A small image classifier, trained from scratch.
Model: 2.71M parameters, norm groupnorm, activation relu.
Training: muon at rate 0.016, 33700 steps, batches of 256, held-out accuracy 100%.
Rows from block 5 of a small image classifier, named by matrix and row number. Each number is 500 + 50 x the weight over its row's rms, rounded and kept within 0 to 999. All counts start at 0. Numbers have three digits each. After the name is the row's rms in percent of the matrix's.
After each channel's rows are labels from the 100 images, of 14848, where the channel reaches its highest value: "lies over" is the class under the peak; "responds to" is what is common among them. Only what is clearly more common there than usual is listed. The data: rendered made-up planets.
# conv: 3x3 conv (model.blocks.5.conv.weight, 192x192x3x3, each kernel summed), inputs 0-95

conv.156 101:451448510510537467433560451519520492437415521507463378458480507574546526528635528512522539538555459433548506438510482464598511485435503468623461394495512488505525523478580545560490494437582575560488424527528476530494498519497507523571500375485482477531509571592474465594450576534537508478
lies over: planet
responds to: gibbous

conv.130 087:489446488458503478384523518491443547477509455493451491430497510516540419581497472484511590387421502353527442421527537462558457496451425375507467517471545493503501507446466445514531445422505407461496435487445501525477426492515592444560482423448419494526517681598450522551458506463449507534
lies over: planet
responds to: gibbous; rings

conv.24 092:465596579507581571499513507431481528475570472453490562467486519502500500492588445494557575578560533501525482574453499519430541532563578567552535513516473515503501575549497475593405473654477541527538509523535502513610512446496501541567591335503463486502426569430542457487459472426456433478
lies over: planet
responds to: gibbous

conv.111 087:486506478524550525467473493500487510420516441540485486611515479511497442442431480580507495470464483377474430427495514529510367477565551458432495459426485497497482520488555466477422562484400518544505393482419524454519503462533561437507502425419429466517496491512468467535535517541611465497
lies over: planet
responds to: half lit

conv.157 089:489586534487508523419637478499545427495515428420485533483540446517516534559547519509472500512560517549462432556521414518406493523445569533585489572517496538539493459572529570498418560476560648473561518496501506533469580459551557476591516479416450481460523508553552502573484511452463486478
lies over: ring
responds to: crescent; rings

conv.93 185:478418449506488581553466493462476492546559548394454512489505467566524515557364448466526466518537450526534508487532447589444474456514477525480473472521481470489518523389494435556539431490544538510510607464510440460470504405530489451458513537591605535545469699610341545428501495537566512488
lies over: ring
responds to: rings; full

conv.9 086:486506602553504445464441449485495522560451428603465460475442457490467542507459456543538502444523504594441559433457560440423524499492455484481546439505413439483463484389527448448567499482323465518487447512547513498524515451439505456404559639410465467507484406518392428599498532528451429473
lies over: ring
responds to: full; rings

conv.142 086:579406499522457475549387527506483483501520557621534481547485440475457557536552477522548527530478520471459543491447531527319464511439435484423522419540530523462421529482566402469479504486523436433478543528482460506537534409498463510537473481499544499520532541460481570612492511511424520501
lies over: planet
responds to: gibbous

conv.125 111:470441509445434468543625429561550488520458489512542433598457441473492505485588598458489480533516492509561460517427482559586452493456491526503512631482377448493453516519539560485528506629674487500476499562586466505497434472503438421544438486586563565451524462491461435442441534545554504476
lies over: planet
responds to: half lit

conv.100 086:489518515506539490466491448447643463554509466541473507519453493544530518572544557464521481512442517506450488572628526476493440494512501562460523608538441554443602460519423467494560516539507498576550589616472487585506515584442475422562531550528539585539486479593366475351471485449469562573
lies over: planet
responds to: crescent

conv.25 096:485476454552566448439565497446491526485469374513474503488541480495469489471511488474493548540515393464512548460518441478528523527536534564504469499495468449530527553481473552452483509638571520504530460471478577535422514457546477490518484406421441498425493448519509472424464534439382526438
lies over: planet
responds to: gibbous; rings

conv.185 123:520485532638545527613498556574510499527560457507502507472410503466428483450527495596484467678500480554480518464461557496490513464557487455542492428475482525493485486511533476435503469415418615521520540496475482487585553501491526477527521509459553543440509393452358503433492464454486421472
lies over: ring
responds to: full; rings

conv.126 092:521508537553474426538523477451571458484450494544540495529520379589455498484469524551471504522535459568496468465383504551478516502574491482532455429489483464404464571535520530514399541450549518440472529524483449571506511527490528450541479445418477508408444494513473364459499511521642437515
lies over: planet
responds to: crescent; glowing rim

conv.97 092:435507527575548572520494450498382549454522529510452537500565510558465513513479451535487503484557489470500527525469500509355531470597499385490480408515459517541430501437424446451534533533431492434508505518463451430442479489542459472498467418532454529442517651433517463573511482523560550508
lies over: ring
responds to: rings; half lit

conv.92 100:423497463496491595586421531420505478506564569559490538464462451455436510473476566574458512514525585509511437597388538481392448493490501541405558471488524495449507509547504571466473520487444525565518624452465506514490469561473503469471584482605524500437433489521542508379512439484512409476
lies over: planet
responds to: half lit

conv.8 096:451504497473497459482591445507550411484505531429462452596469535590536428525449530520538521411492552433560567464515458490534332492500514515452478480476505522405534453492638481491490510484504407427464422512506461488401426561587506507467502529486511465493543444584601435569444458521499441601
lies over: ring
responds to: gibbous; rings

conv.88 102:502606433477561564513519523489570507540524500430542516393524480522489515459523504542540512430539614389480428580498503465532544487439525543507538496534483554515534550479462573439479506613566494452490459516558496458527458556545598561457454523521440542484525555612526523370504470508608378468
lies over: ring
responds to: half lit

conv.7 107:487469510566490616441461493511405485482517508478489397439533475479551494509444471467532467576428499477410488516548548437365483454504526550526523437524463445517523489439470447509461450455335563503584425495434432499468533441513494434443560458426429486574514568553587533518449477473458451510
lies over: planet
responds to: full; rings

conv.96 084:522547501461535482529411543513504563531596511448561471502516539460558518542516597559455422538548498558497484588551548450544507451494529475574532486568558651329516535396458536434516554537561533536542582489574508561500498612474555510478513546486562537468473406555395585464540500414438502554
lies over: planet
responds to: gibbous

conv.31 072:511499538572582490588565586520558438556493444453519497499479489578498500356552512471603501548585515540526520522601489527504479483545488555475488516539456493524493508541440546449381424530538525474490498438586470448497449544477552484480429525363481576472551419588405431513450508453572513566
lies over: ring
responds to: rings; gibbous

conv.49 098:512608564447558468577510534469555538570491444487451541451526499530477479488583448468562470545492448581526491555535414540391530479540493505567523452387551537559501482498533412525540349535357544470467555492541478515586488457494519537494512387440372526447467524486706531574460451500489515468
lies over: planet
responds to: crescent; rings

conv.38 094:475572484486556506496448498473524472495519506514431627541511453495481476468477392522467508462503531559420517514464521560410455511522543448483447371476578485513510549515461470447512503475587473451471541535453472610518521469434492444553433563518573562527502447457405462392451500494454429472
lies over: planet
responds to: crescent; glowing rim

conv.145 101:444420451487499496527440427564535524431523520454457575409461506553511465470508517468519469461533491409521459451510526513551519515523490495448479508463481509494526412398501503496548452474435512530521572478490471507430512418523490469543491619514470488527444530594369514480466526499569384480
lies over: ring
responds to: rings; gibbous

conv.151 120:431422501528530529429405509508511518442496541416441468474509520589469438476448513521546440506449459464509506470443536534467475515474503531549493444512576470475482578458447457538495462525456528489527542484534462446471488458503449466446558577564521477558462585568314507430517525583663465478
lies over: ring
responds to: gibbous; rings

conv.153 086:453489488457539511424489496589508457422526618497503494568398539409489466551506504485587468494460562409445490502537499477398490520446509557480499502533502508492499531552490463552426370430513488433495579520475454466439499464439580503582500541535530493519468529477401499509474457577564482529
lies over: ring
responds to: gibbous; rings